Weights of a small masked spectrogram model: 15.1M parameters, decoder layers 4.
Rows from block 1 of the decoder of a small masked spectrogram model, named by matrix and row number. Rows with one number belong to one neuron. Each number is 200 + 40 x the weight over its row's rms, rounded and kept within 0 to 999. All counts start at 0.
Before each neuron's rows are labels from the 100 clips, of 14848, where the neuron reaches its largest size: "top examples" is what is common among them; "peak on" is the class under the peak. Only what is clearly more common there than usual is listed. The data: melodies that start on their tonic, played by one synthesised instrument. In brackets: how many of the 100.
# gate: MLP gate (decoder.1.mlp.gate.weight, 336x128), inputs 0-127
# fc1: MLP up (decoder.1.mlp.fc1.weight, 336x128), inputs 0-127
# fc2: MLP down (decoder.1.mlp.fc2.weight, 128x336, transposed), outputs 0-127

top examples: vibraphone-like (26)
peak on: A4 (37)
gate.280,218,212,221,232,223,210,175,185,164,200,187,222,248,211,243,189,194,191,240,197,113,205,223,208,269,271,217,258,170,191,244,210,229,193,173,147,185,182,223,193,136,247,95,228,207,147,200,236,165,212,157,282,209,193,213,158,175,248,229,197,159,252,117,227,195,173,208,135,189,182,143,210,211,270,254,161,102,174,154,228,177,230,161,203,198,178,272,168,252,177,159,135,175,194,197,222,177,202,223,176,173,256,270,202,210,184,251,225,302,159,238,245,245,197,196,148,184,218,129,214,206,184,175,204,172,192,322,266
fc1.280,183,170,269,242,174,173,252,226,167,139,241,182,228,181,125,196,266,214,239,146,240,195,266,199,216,235,195,211,205,176,243,190,213,192,214,136,219,185,165,201,236,240,199,206,219,218,194,236,144,234,214,240,239,207,258,199,250,171,182,193,97,239,145,194,238,217,265,264,134,179,222,180,149,217,145,156,163,258,196,151,173,250,124,195,211,204,154,160,275,171,175,238,125,226,269,181,193,167,234,112,162,177,241,245,177,256,192,189,189,131,247,260,184,232,228,120,204,146,223,219,183,257,188,165,222,131,209,154
fc2.280,256,193,202,177,212,198,219,189,188,227,195,216,190,156,159,213,164,221,217,182,246,225,135,162,262,165,202,199,130,148,232,220,182,231,154,153,128,229,233,211,135,230,263,192,209,165,166,210,206,98,196,166,235,233,253,201,213,183,153,253,220,202,219,132,219,222,223,289,112,114,195,172,212,244,242,171,211,225,237,180,186,225,252,212,178,184,285,259,242,185,223,141,177,196,196,220,187,208,252,74,133,233,229,231,241,212,150,255,130,198,199,174,221,280,176,226,197,135,202,185,214,184,181,303,174,199,197,195

top examples: muffled (low-pass) (33)
peak on: no note (56)
gate.112,259,157,207,187,233,196,153,226,182,210,182,204,237,128,129,127,164,224,217,243,176,194,243,192,206,232,233,196,224,208,172,140,193,272,122,105,226,215,180,191,163,223,132,180,157,168,240,242,163,128,206,143,246,146,234,208,182,230,229,212,270,231,216,216,191,235,140,201,258,173,239,294,187,223,122,178,246,223,243,129,232,186,229,154,240,251,244,254,195,244,142,214,205,228,257,191,188,218,189,213,221,191,120,165,233,267,129,270,247,178,205,261,149,211,215,205,177,226,154,163,222,226,192,185,191,254,154,219
fc1.112,189,203,309,182,178,237,153,327,235,222,220,126,242,151,164,210,170,220,177,242,168,205,266,239,199,205,162,173,157,227,220,267,233,236,256,202,199,219,315,184,84,218,196,183,200,102,205,201,231,198,190,279,168,224,223,211,201,204,175,221,206,199,220,231,176,266,143,207,206,216,222,189,141,178,223,205,188,160,136,188,171,200,237,196,158,200,177,243,216,218,201,201,175,222,244,181,215,127,165,177,188,139,165,165,190,157,141,207,223,240,151,201,185,195,278,215,188,208,207,178,273,220,213,99,199,122,193,233
fc2.112,251,165,234,206,197,175,267,166,210,226,159,172,201,175,226,205,224,153,248,191,242,120,172,207,230,223,257,143,164,226,137,132,214,255,243,105,204,197,211,221,162,200,150,168,147,186,198,213,262,257,237,221,189,251,138,190,245,231,200,159,252,254,146,245,122,266,199,213,212,221,202,139,260,177,243,116,169,144,185,173,239,218,277,122,172,224,197,215,208,214,230,186,182,229,120,206,146,206,158,195,208,177,142,178,167,211,183,192,200,278,248,230,187,163,246,198,258,211,212,196,219,164,159,260,280,139,230,198

top examples: staccato (78); string section-like (28)
peak on: no note (100)
gate.158,209,180,142,242,224,176,235,198,237,176,189,182,176,151,174,243,219,251,210,175,269,165,214,222,251,136,224,198,213,194,179,160,175,143,183,231,121,204,138,111,209,176,190,183,203,203,213,208,267,183,221,195,176,183,190,236,216,220,144,188,137,182,265,176,196,144,239,209,200,272,223,159,175,261,194,158,175,165,193,238,216,240,268,159,172,229,271,143,165,165,146,176,213,244,143,148,223,173,273,242,186,202,245,175,187,163,203,137,212,176,208,234,245,220,120,170,129,245,160,217,228,223,200,222,226,255,347,121
fc1.158,247,171,216,212,140,187,178,140,121,235,171,162,200,219,195,213,208,188,231,216,211,152,298,329,241,252,126,161,127,267,217,176,185,142,168,210,198,226,222,194,207,205,199,184,236,255,171,151,124,217,221,217,175,256,247,219,129,239,274,127,175,156,220,173,193,158,154,246,233,154,274,167,205,170,183,218,145,197,158,247,212,221,202,180,189,183,225,208,214,232,156,222,214,233,266,268,175,216,245,209,208,151,163,262,224,162,170,212,160,266,299,180,231,146,207,208,175,198,222,243,186,226,197,240,182,244,229,221
fc2.158,175,210,201,236,263,310,216,243,207,177,143,200,209,213,240,249,199,225,221,161,304,194,137,134,217,161,190,167,248,178,172,178,259,270,172,199,135,185,163,161,243,226,199,217,160,168,173,213,201,132,172,240,205,89,205,257,241,175,157,230,254,218,281,188,188,153,181,202,161,250,174,186,143,255,177,230,218,315,151,184,174,252,145,178,194,208,197,178,238,174,198,212,233,211,200,143,242,158,238,235,182,203,224,232,211,201,164,120,263,150,150,155,252,243,193,166,170,188,187,257,181,212,215,235,218,159,205,192

top examples: vibraphone-like (65); marimba-like (32)
peak on: E4 (30); A4 (26)
gate.195,216,183,227,240,131,167,139,243,176,235,196,152,144,207,273,78,191,217,191,235,165,245,214,178,239,258,218,203,195,172,214,276,264,190,216,152,117,222,169,187,197,209,213,262,206,170,217,100,178,127,219,234,187,174,182,152,253,207,163,297,197,225,129,241,234,155,234,223,208,175,253,201,226,176,200,231,153,212,169,217,191,170,238,192,193,211,283,214,220,182,148,213,190,268,174,219,185,178,280,179,154,184,187,253,137,190,236,203,208,166,222,124,200,211,189,174,107,209,236,217,166,215,236,233,232,229,251,267
fc1.195,121,198,161,311,189,144,198,175,212,239,181,160,156,234,215,161,244,210,192,187,184,155,256,223,133,212,159,267,154,145,92,201,200,204,243,231,280,191,189,235,183,185,85,220,231,195,216,221,208,243,124,185,139,169,131,208,176,213,270,145,235,193,229,167,204,208,183,155,207,241,193,201,172,218,229,183,235,116,232,226,216,206,215,241,249,191,150,209,216,196,201,209,166,175,240,171,203,196,177,200,285,170,208,122,222,231,241,192,275,286,204,209,223,183,272,157,186,158,230,198,196,205,233,188,135,194,210,272
fc2.195,193,140,231,166,209,191,264,204,165,207,137,153,158,195,129,142,203,248,222,185,189,234,193,226,222,213,210,206,210,144,229,137,249,220,177,180,178,230,184,183,184,182,165,263,187,169,224,139,238,254,180,327,138,194,167,220,189,124,234,179,217,100,165,243,333,222,233,194,248,201,205,205,204,215,263,174,236,176,266,225,162,165,191,182,150,188,207,226,270,146,190,158,168,187,199,168,223,209,222,212,203,192,222,207,315,179,199,154,225,156,210,203,145,206,210,250,201,145,226,267,183,145,216,250,210,239,130,230

top examples: the note A (65); saw pad (49); tonic: A (31)
peak on: A2 (52)
gate.130,110,203,188,258,218,219,220,225,184,183,278,206,211,198,133,234,236,168,176,130,179,147,164,183,200,251,238,195,222,206,219,160,276,154,256,163,106,190,255,197,157,142,239,148,160,285,215,173,232,178,188,219,211,218,171,197,120,220,183,214,208,174,192,222,245,170,181,218,225,211,231,242,280,243,194,167,166,228,171,159,158,142,260,232,198,170,193,228,211,209,238,242,200,189,141,182,165,212,205,211,209,178,223,223,321,218,157,141,240,193,282,165,218,184,269,237,191,229,246,198,153,126,112,162,200,200,258,241
fc1.130,222,222,229,85,256,176,209,203,267,152,193,187,113,198,254,155,138,229,180,266,232,283,205,171,182,116,244,159,222,218,170,323,133,196,150,154,195,221,232,205,212,159,164,174,141,195,173,275,122,200,227,203,173,192,212,169,221,207,157,203,224,202,145,195,196,201,134,197,203,164,260,221,143,192,151,211,257,213,195,300,172,255,204,182,252,236,158,164,127,223,163,196,164,216,213,189,220,181,203,256,207,211,215,177,174,231,190,185,216,169,128,229,201,228,156,217,244,201,185,216,265,205,225,200,234,130,193,238
fc2.130,209,220,111,154,199,219,177,167,164,199,220,230,228,184,199,249,238,185,227,148,234,180,151,245,270,259,235,222,223,180,199,146,303,133,186,216,130,205,214,107,202,198,182,258,203,219,250,213,287,208,213,279,210,152,213,167,169,205,182,251,206,171,224,174,216,173,176,196,194,219,252,123,216,204,209,116,134,253,185,158,239,117,187,150,169,111,198,188,205,161,180,264,223,183,167,223,177,217,167,251,137,236,229,179,269,140,260,261,205,178,282,184,185,178,203,200,233,166,240,185,227,143,197,196,206,236,232,216

top examples: vibraphone-like (53); thin (high-pass) (29)
peak on: F5 (29)
gate.152,163,162,210,166,249,218,181,218,155,175,214,235,264,220,223,238,179,193,188,226,212,156,241,214,229,279,203,230,260,254,235,182,264,255,195,304,182,278,148,165,156,171,174,263,207,184,206,187,229,94,188,270,192,225,219,273,163,230,205,297,159,298,150,128,233,175,165,221,205,188,198,115,200,266,148,180,248,211,155,165,163,197,181,244,174,152,171,194,150,183,183,220,203,154,150,231,163,217,152,208,140,240,146,254,204,134,200,230,184,195,226,215,173,181,182,189,246,197,243,195,199,153,191,249,188,244,227,200
fc1.152,282,241,176,201,195,169,227,161,243,148,141,193,248,120,221,279,189,128,223,226,257,172,135,227,120,168,130,185,172,200,218,209,176,216,222,191,245,204,168,221,209,150,217,118,185,190,210,162,243,240,189,198,238,241,226,177,157,166,291,177,220,208,251,217,173,173,191,138,143,254,202,158,166,247,246,209,224,204,330,194,137,227,228,246,177,183,169,206,195,245,169,187,188,143,205,156,202,201,200,202,240,239,245,207,219,145,231,234,273,184,228,291,217,196,184,163,152,225,233,159,269,197,231,174,221,214,191,122
fc2.152,177,173,204,198,180,253,211,246,238,284,274,198,210,221,165,261,274,215,230,177,172,165,229,216,261,208,186,194,217,199,183,156,217,192,203,201,199,241,223,161,167,238,200,238,252,233,142,181,109,140,217,280,192,231,173,264,175,197,136,133,188,195,188,157,247,200,147,211,225,220,205,226,155,180,164,170,221,151,218,162,276,230,182,233,111,220,236,221,187,133,220,153,170,228,157,217,229,158,219,271,106,205,192,225,286,199,137,180,170,253,208,232,132,252,175,226,239,227,264,213,118,126,174,176,188,210,215,158

top examples: vibraphone-like (78); the note E (76)
peak on: E4 (31)
gate.41,232,144,229,181,187,208,154,194,202,182,245,205,142,233,254,93,223,183,228,206,178,220,197,195,256,282,208,176,212,154,193,230,170,157,200,238,200,246,253,198,184,207,176,231,184,202,208,254,190,135,203,221,157,190,243,189,235,332,114,209,175,232,105,221,215,196,121,242,176,170,215,202,137,193,245,180,173,225,210,249,200,240,215,218,212,179,264,220,164,161,124,212,220,144,126,207,216,139,273,168,147,285,188,179,230,212,206,169,246,171,212,248,177,231,186,248,144,265,245,225,148,203,153,167,181,182,263,220
fc1.41,247,181,206,226,239,192,246,266,278,202,241,227,257,233,113,171,204,224,159,206,269,197,239,231,132,155,212,196,263,171,237,226,197,207,239,222,181,192,164,157,174,163,250,183,191,187,168,190,265,125,258,223,270,160,192,125,163,229,207,268,224,257,193,200,172,164,168,194,206,180,224,196,293,203,155,252,155,182,107,202,174,178,156,149,208,176,189,193,271,229,201,168,186,224,110,290,150,150,174,224,210,190,226,223,156,156,167,249,160,199,207,100,225,196,217,236,234,202,169,194,227,226,229,199,229,231,128,170
fc2.41,185,178,287,222,159,156,223,147,274,285,194,160,129,144,194,215,228,212,281,174,194,293,122,202,208,176,253,226,165,141,156,287,208,203,168,280,197,232,197,227,229,187,225,224,184,129,220,239,221,165,210,192,123,218,186,182,198,162,176,222,229,212,227,224,192,229,229,278,132,167,172,176,156,153,237,190,224,180,260,250,140,216,219,213,184,213,236,231,149,206,228,236,243,163,215,255,189,195,223,116,161,249,204,182,182,182,84,220,219,267,244,153,194,185,145,185,182,163,231,186,235,172,198,188,160,198,192,233

top examples: the note A (97); marimba-like (31); tonic: A (31); vibraphone-like (29)
peak on: A4 (61)
gate.264,158,182,195,209,165,193,219,155,181,200,287,148,266,246,253,195,181,219,228,208,140,192,232,245,205,213,161,217,167,201,207,243,253,129,211,221,116,251,143,171,250,232,188,202,213,165,227,174,166,190,210,205,286,158,223,169,227,132,222,198,176,228,177,182,164,199,165,147,169,160,183,243,161,234,237,170,204,119,174,212,203,174,241,191,129,243,262,211,234,226,183,207,174,133,210,205,137,206,159,207,148,275,197,298,171,216,181,213,292,153,186,211,235,202,199,139,166,264,314,172,235,197,211,215,185,134,251,271
fc1.264,349,237,129,184,189,184,110,255,239,245,147,248,192,133,269,151,217,181,136,202,227,198,235,233,217,176,195,198,194,159,186,152,216,215,169,133,203,206,219,228,156,216,169,200,155,218,202,274,227,125,185,185,192,233,213,201,206,232,181,237,225,199,191,216,209,191,192,184,161,188,254,171,202,228,159,292,186,194,212,257,126,204,104,197,153,169,124,261,260,100,202,156,177,202,200,200,223,198,258,212,201,214,217,182,190,233,279,165,223,234,211,179,235,150,217,228,189,219,163,277,134,179,215,192,163,161,235,214
fc2.264,201,170,192,152,219,186,225,227,136,201,231,190,196,176,265,186,186,157,238,182,231,224,155,240,131,142,221,226,257,166,191,201,183,158,229,221,209,127,185,158,189,310,210,139,196,194,214,224,193,223,231,191,210,154,166,242,191,280,201,203,150,123,226,164,136,186,240,132,189,184,275,175,248,229,143,226,215,212,176,257,167,298,229,99,113,199,220,216,215,183,149,241,213,136,209,183,244,253,170,183,246,201,248,210,169,218,203,200,146,244,134,262,186,149,257,209,170,220,263,173,184,207,208,190,278,249,230,224

top examples: muffled (low-pass) (74); sine tone (48); rumble (34)
peak on: no note (61)
gate.268,161,174,174,246,161,183,169,180,229,210,183,163,194,175,105,197,203,236,177,218,178,299,225,219,205,212,200,278,197,182,231,187,182,164,158,104,200,224,246,216,161,245,208,196,184,160,177,222,256,223,179,241,232,215,180,180,248,201,182,198,204,245,195,186,209,219,238,188,181,283,209,232,190,282,192,166,205,193,213,108,164,108,161,208,218,212,270,286,179,223,221,220,247,127,193,109,193,202,256,167,266,136,233,239,229,193,180,216,222,236,210,252,238,187,251,171,102,262,164,239,134,222,151,193,129,248,166,173
fc1.268,220,167,254,225,185,109,236,177,176,219,226,193,199,199,161,233,236,177,166,170,118,187,247,201,193,223,245,155,249,161,228,182,140,199,151,240,237,291,149,160,174,193,204,162,235,188,209,185,276,217,279,206,158,137,271,186,188,108,230,177,244,253,255,147,211,234,222,150,246,222,146,216,216,205,195,245,171,214,207,196,225,234,147,207,207,243,268,253,186,191,210,221,227,248,206,253,220,203,146,175,222,175,261,186,149,177,234,190,228,157,144,143,243,112,189,255,203,215,191,142,167,138,202,86,245,217,213,194
fc2.268,217,148,279,231,134,225,213,163,173,231,172,255,177,222,261,263,237,214,217,183,135,246,144,216,188,174,199,135,204,219,229,243,200,314,191,209,168,209,227,142,164,162,235,186,292,141,220,221,236,183,176,154,202,212,224,190,180,201,209,212,212,218,207,169,166,220,193,183,280,204,199,173,123,255,202,234,227,248,100,180,190,285,189,294,187,251,248,159,177,165,194,178,259,231,183,145,163,167,196,145,215,169,117,164,196,197,269,171,143,193,162,220,141,178,204,268,205,235,186,170,272,243,170,184,192,190,174,177

top examples: staccato (64); white noise (29)
peak on: no note (78)
gate.267,186,242,218,141,174,227,139,188,210,198,242,203,174,211,220,191,211,152,186,155,197,202,204,183,217,197,151,212,255,206,177,200,180,254,181,99,201,192,137,160,235,195,236,218,192,132,208,290,270,210,236,190,167,221,248,232,211,227,239,234,175,182,252,180,170,284,198,206,256,206,230,199,176,232,179,224,212,154,201,145,202,177,266,173,185,197,198,269,305,213,161,128,140,275,231,168,185,215,184,212,227,170,177,103,241,169,131,261,305,204,199,222,105,280,218,154,209,226,184,189,214,228,136,173,147,215,247,221
fc1.267,259,179,253,242,216,179,170,244,239,208,175,190,214,205,228,196,236,240,206,229,125,172,179,209,182,198,145,179,170,210,213,196,240,194,190,272,189,198,244,194,182,156,118,201,265,175,182,210,190,196,154,215,243,146,174,168,200,230,179,177,272,224,176,182,214,137,154,186,126,185,172,209,228,274,141,166,168,213,183,208,243,169,281,149,210,161,181,150,147,250,216,196,174,150,189,167,274,149,246,70,223,181,208,248,199,271,254,169,157,194,181,195,209,215,280,272,268,217,247,199,249,176,290,195,268,167,192,139
fc2.267,215,183,148,171,226,266,223,199,292,167,259,175,184,194,180,168,176,184,208,239,163,162,209,131,212,241,246,185,225,256,194,224,112,253,221,162,136,194,157,175,190,230,258,158,179,208,220,180,278,183,230,233,171,219,220,183,261,188,234,189,174,222,199,202,141,265,166,221,238,164,227,204,145,271,232,203,202,150,166,187,173,229,217,110,197,236,157,215,214,168,206,178,125,246,183,220,219,173,181,285,216,183,108,143,214,157,158,273,232,289,188,263,176,192,157,126,137,225,257,216,163,197,166,219,227,198,198,278

top examples: bell-like (57)
peak on: B4 (29)
gate.151,167,193,199,144,274,144,180,169,277,245,250,130,225,177,253,157,188,243,199,152,150,258,209,123,204,171,185,160,167,177,212,251,186,130,251,223,180,186,196,234,188,207,222,152,138,147,178,177,169,266,279,276,135,245,133,189,182,223,208,231,236,259,178,147,182,186,255,201,189,185,160,246,203,200,219,173,284,137,196,173,176,210,216,169,268,231,206,242,210,216,215,172,149,243,235,297,185,198,258,142,209,190,238,240,196,217,161,150,202,202,208,158,193,237,232,155,184,158,150,280,184,191,205,161,219,183,266,254
fc1.151,199,228,216,224,139,294,189,152,161,218,231,195,154,199,219,224,161,106,191,209,196,166,196,205,139,309,170,194,153,220,222,236,183,251,234,201,223,200,152,204,143,188,167,201,231,169,224,148,184,238,125,171,182,209,251,237,207,218,232,203,268,236,187,189,277,165,240,222,209,296,218,146,160,244,160,177,150,247,149,237,255,278,255,230,227,192,196,191,197,135,242,226,230,184,212,120,244,205,204,207,147,151,245,195,181,178,211,179,194,223,230,178,103,230,185,241,123,238,218,101,215,161,209,205,210,195,249,158
fc2.151,189,151,227,184,187,247,281,138,198,195,146,191,214,237,199,228,246,173,226,224,247,235,235,242,185,257,118,219,183,277,203,273,164,250,162,238,157,190,137,203,184,210,219,259,218,149,182,83,192,182,222,224,248,214,229,199,211,238,202,222,240,214,175,66,210,223,218,223,188,184,197,159,185,251,225,243,179,188,181,165,197,177,201,268,226,163,243,211,190,135,233,260,179,136,149,89,246,191,187,151,211,172,199,244,212,250,232,185,194,140,150,211,148,215,202,239,158,201,226,183,166,229,119,196,174,236,155,257

top examples: the note F# (73); the note E (64); tonic: E (28)
peak on: F#4 (44); E5 (39)
gate.154,301,158,202,185,209,270,207,179,178,192,186,227,267,179,194,276,214,174,221,177,179,262,188,170,280,238,175,238,147,154,240,215,185,254,98,219,204,197,269,166,192,183,249,183,155,158,170,201,200,186,271,246,216,187,254,218,188,217,139,267,198,193,188,183,180,280,188,209,200,173,118,222,196,227,265,218,79,208,190,152,221,244,232,199,260,207,237,189,172,202,147,159,287,231,183,236,175,220,158,188,129,269,179,201,209,207,234,199,203,95,203,201,216,208,180,159,178,157,154,166,209,158,171,175,215,263,233,201
fc1.154,193,174,169,113,267,243,237,231,204,179,195,149,218,221,239,200,164,218,197,155,177,261,221,203,144,200,246,178,153,247,163,132,214,151,158,210,211,204,239,259,191,185,242,196,230,163,216,172,266,214,224,187,204,187,174,201,229,237,208,159,143,172,257,166,223,171,234,86,133,260,130,197,202,242,190,163,160,136,193,187,226,243,262,144,293,126,206,190,217,200,277,168,154,153,199,189,204,195,164,194,230,245,211,246,163,150,219,250,147,265,196,184,263,173,181,207,220,192,217,250,269,203,211,264,161,275,266,229
fc2.154,215,224,146,116,307,166,289,202,184,206,123,180,209,191,172,121,213,158,185,191,225,149,227,271,225,159,201,270,239,193,194,134,221,167,191,182,176,239,183,139,129,196,161,179,213,164,245,225,242,198,186,182,241,230,254,199,192,195,270,244,201,122,205,207,273,222,190,192,159,194,223,211,192,200,258,135,222,251,168,195,183,159,260,187,211,224,244,239,212,128,250,118,186,196,147,146,229,230,171,174,242,189,260,188,207,203,240,191,177,231,145,225,189,257,222,217,227,143,260,196,221,129,230,247,116,242,193,201

top examples: the note F# (78); tonic: F# (29); organ-like (28)
peak on: F#5 (51); G#5 (27)
gate.275,195,197,214,170,220,243,205,184,192,130,192,255,211,165,196,149,248,257,268,158,232,165,160,185,233,264,197,245,210,112,196,185,195,219,212,149,279,201,258,203,200,127,182,192,165,183,166,219,292,240,143,189,256,225,287,258,122,206,202,209,211,212,206,163,224,225,231,235,190,155,209,178,232,251,206,200,193,231,201,177,167,196,172,270,120,215,184,182,229,107,150,185,122,154,240,206,220,216,231,109,220,211,222,199,266,213,199,107,234,236,264,225,230,185,201,225,189,235,142,222,150,176,241,148,226,195,202,117
fc1.275,124,213,201,172,196,104,127,150,262,157,210,212,177,211,197,155,208,265,144,246,165,161,183,186,279,249,209,182,224,167,167,251,231,218,174,212,186,231,124,201,141,221,245,232,228,136,175,150,144,170,208,182,204,179,274,223,222,167,179,272,305,207,217,220,256,205,184,224,167,174,189,241,208,188,185,200,183,227,257,279,209,183,257,225,211,167,195,301,166,244,183,234,126,228,135,203,226,157,170,206,143,189,210,236,219,185,266,166,234,176,217,217,227,197,204,132,197,131,243,183,171,135,166,237,245,178,149,226
fc2.275,161,189,239,179,131,233,175,211,206,209,182,232,264,166,274,176,209,184,243,159,236,241,234,192,159,260,187,183,257,242,158,227,220,182,119,199,242,224,158,249,141,185,259,266,257,291,196,150,134,259,201,225,157,175,150,247,263,217,270,128,211,238,127,261,214,171,211,162,137,231,214,198,194,205,182,230,169,97,197,119,224,218,184,198,214,182,154,177,182,179,190,259,164,208,254,178,151,188,186,236,178,210,213,248,208,221,253,199,225,145,206,211,201,183,219,129,226,197,163,287,193,183,138,135,201,195,155,195

top examples: vibraphone-like (66); marimba-like (33)
peak on: C#5 (28)
gate.237,224,229,204,203,218,212,198,210,165,212,143,188,208,149,216,240,215,202,242,153,169,150,266,278,236,301,181,229,201,131,234,194,201,71,222,214,197,193,232,184,185,168,127,184,121,136,227,259,238,209,159,228,247,203,176,222,191,218,233,172,149,188,162,286,175,181,167,183,171,223,151,242,235,227,264,124,142,205,204,199,177,185,202,175,203,198,213,249,201,149,130,164,149,197,249,188,202,187,207,200,199,255,253,182,248,252,218,203,243,111,216,214,158,223,150,182,172,191,185,290,236,226,195,181,209,186,322,226
fc1.237,253,104,179,138,247,168,182,218,165,143,193,240,173,216,203,253,198,247,125,178,149,125,280,266,219,199,229,214,161,227,197,194,220,166,304,232,184,198,226,200,167,180,207,129,144,254,237,192,220,235,221,229,207,204,173,207,238,213,191,162,159,249,185,264,191,162,146,241,141,211,186,176,151,195,176,225,190,240,233,209,292,122,193,231,206,97,229,220,183,170,146,207,257,308,147,211,205,187,217,261,181,190,236,208,226,253,176,236,219,180,205,230,101,213,159,151,182,220,222,224,169,221,195,203,187,197,238,163
fc2.237,241,282,144,230,101,253,164,215,253,236,285,157,160,150,253,204,207,201,284,252,222,203,213,141,258,235,195,139,182,236,177,228,217,148,212,219,183,267,184,187,164,249,156,283,201,186,166,193,171,167,219,235,224,176,202,215,189,166,203,177,155,245,152,164,202,165,221,234,186,154,200,269,197,213,127,189,195,149,174,197,204,241,203,176,173,183,161,242,169,204,257,164,218,161,235,197,167,223,241,190,144,235,180,206,240,162,183,178,146,111,234,207,219,186,178,271,165,191,186,258,231,264,189,203,153,123,293,270

top examples: the note A (95); tonic: A (27); string section-like (26)
peak on: A4 (41); A5 (32)
gate.248,149,215,237,155,220,250,201,105,195,234,211,281,244,173,275,236,177,238,189,189,176,220,152,144,230,258,148,206,142,236,213,257,164,178,153,226,180,218,241,198,274,260,170,218,233,229,172,205,187,169,232,207,218,136,232,188,155,226,185,199,136,203,156,145,153,274,198,262,159,248,198,199,210,222,221,187,167,127,186,252,211,220,241,192,165,246,255,205,156,202,174,206,195,129,219,230,221,247,161,158,132,277,137,202,173,205,173,172,313,234,236,216,214,232,169,160,229,212,199,103,237,179,193,214,152,161,264,217
fc1.248,182,194,188,250,94,242,196,210,186,220,213,171,220,193,162,149,282,277,114,202,148,212,170,184,208,188,172,199,218,185,199,135,248,276,149,133,190,154,215,225,186,266,284,227,184,261,241,201,218,135,176,201,208,214,205,223,264,155,204,207,201,232,217,239,202,171,240,151,195,274,201,142,153,189,164,258,246,180,237,232,235,217,185,147,275,237,186,157,217,167,244,217,222,186,145,166,164,133,266,143,217,186,176,198,236,229,137,228,201,149,187,123,216,125,244,194,201,211,178,294,222,204,145,191,182,182,231,236
fc2.248,163,225,213,193,151,232,208,238,136,177,165,249,255,188,282,242,217,205,187,215,156,192,202,202,168,203,214,248,148,215,172,206,209,149,130,198,191,160,217,233,256,138,224,212,243,273,205,221,234,235,225,195,239,211,157,210,260,110,209,188,244,213,154,197,175,248,188,202,197,227,183,197,232,167,119,278,230,122,164,218,249,155,157,271,199,262,255,218,182,101,187,177,237,254,181,245,168,188,157,215,151,226,158,188,154,155,195,196,289,129,191,176,143,116,176,135,238,176,232,264,206,188,220,159,259,178,223,226

top examples: bell-like (81); tonic: F (29)
peak on: F5 (29)
gate.39,127,198,206,144,170,160,246,252,197,182,182,242,140,247,281,152,152,222,201,235,143,255,198,188,187,202,159,204,201,169,183,241,192,220,141,234,148,257,148,260,211,161,162,158,143,227,220,200,247,201,182,222,236,241,165,195,262,271,214,234,223,182,183,244,254,194,198,103,180,172,203,157,134,184,206,263,167,184,172,206,222,174,268,201,171,208,277,218,188,229,222,167,191,235,245,243,177,216,143,211,213,234,143,261,196,143,192,247,184,158,222,135,267,181,203,267,183,267,174,211,237,157,132,279,255,266,207,156
fc1.39,190,271,252,274,146,231,185,246,229,130,158,148,298,266,250,197,189,284,214,211,229,176,147,196,182,209,229,231,193,206,209,165,236,243,154,206,206,176,149,122,248,158,213,116,236,251,211,160,220,168,253,181,166,215,191,204,253,139,213,269,169,196,180,210,210,235,195,237,159,168,173,240,232,135,259,218,240,214,179,126,146,118,172,184,120,226,228,159,276,248,172,163,182,204,200,135,192,208,202,226,185,218,139,262,196,144,163,177,192,198,173,205,217,163,249,245,208,225,191,242,224,176,227,272,219,225,160,187
fc2.39,221,151,207,271,170,153,233,162,159,235,139,191,155,208,116,250,235,180,252,173,243,237,201,243,138,133,191,189,224,205,124,206,215,247,181,217,196,169,172,217,208,188,176,317,149,126,238,256,266,191,137,180,141,208,184,228,229,231,263,230,244,176,242,148,204,184,189,224,228,232,216,162,124,239,237,196,218,215,275,201,138,214,162,133,245,205,171,178,216,208,170,234,237,125,255,170,270,183,238,242,197,182,198,232,190,179,165,175,264,267,222,128,174,180,236,210,177,126,219,158,239,162,199,195,228,232,215,183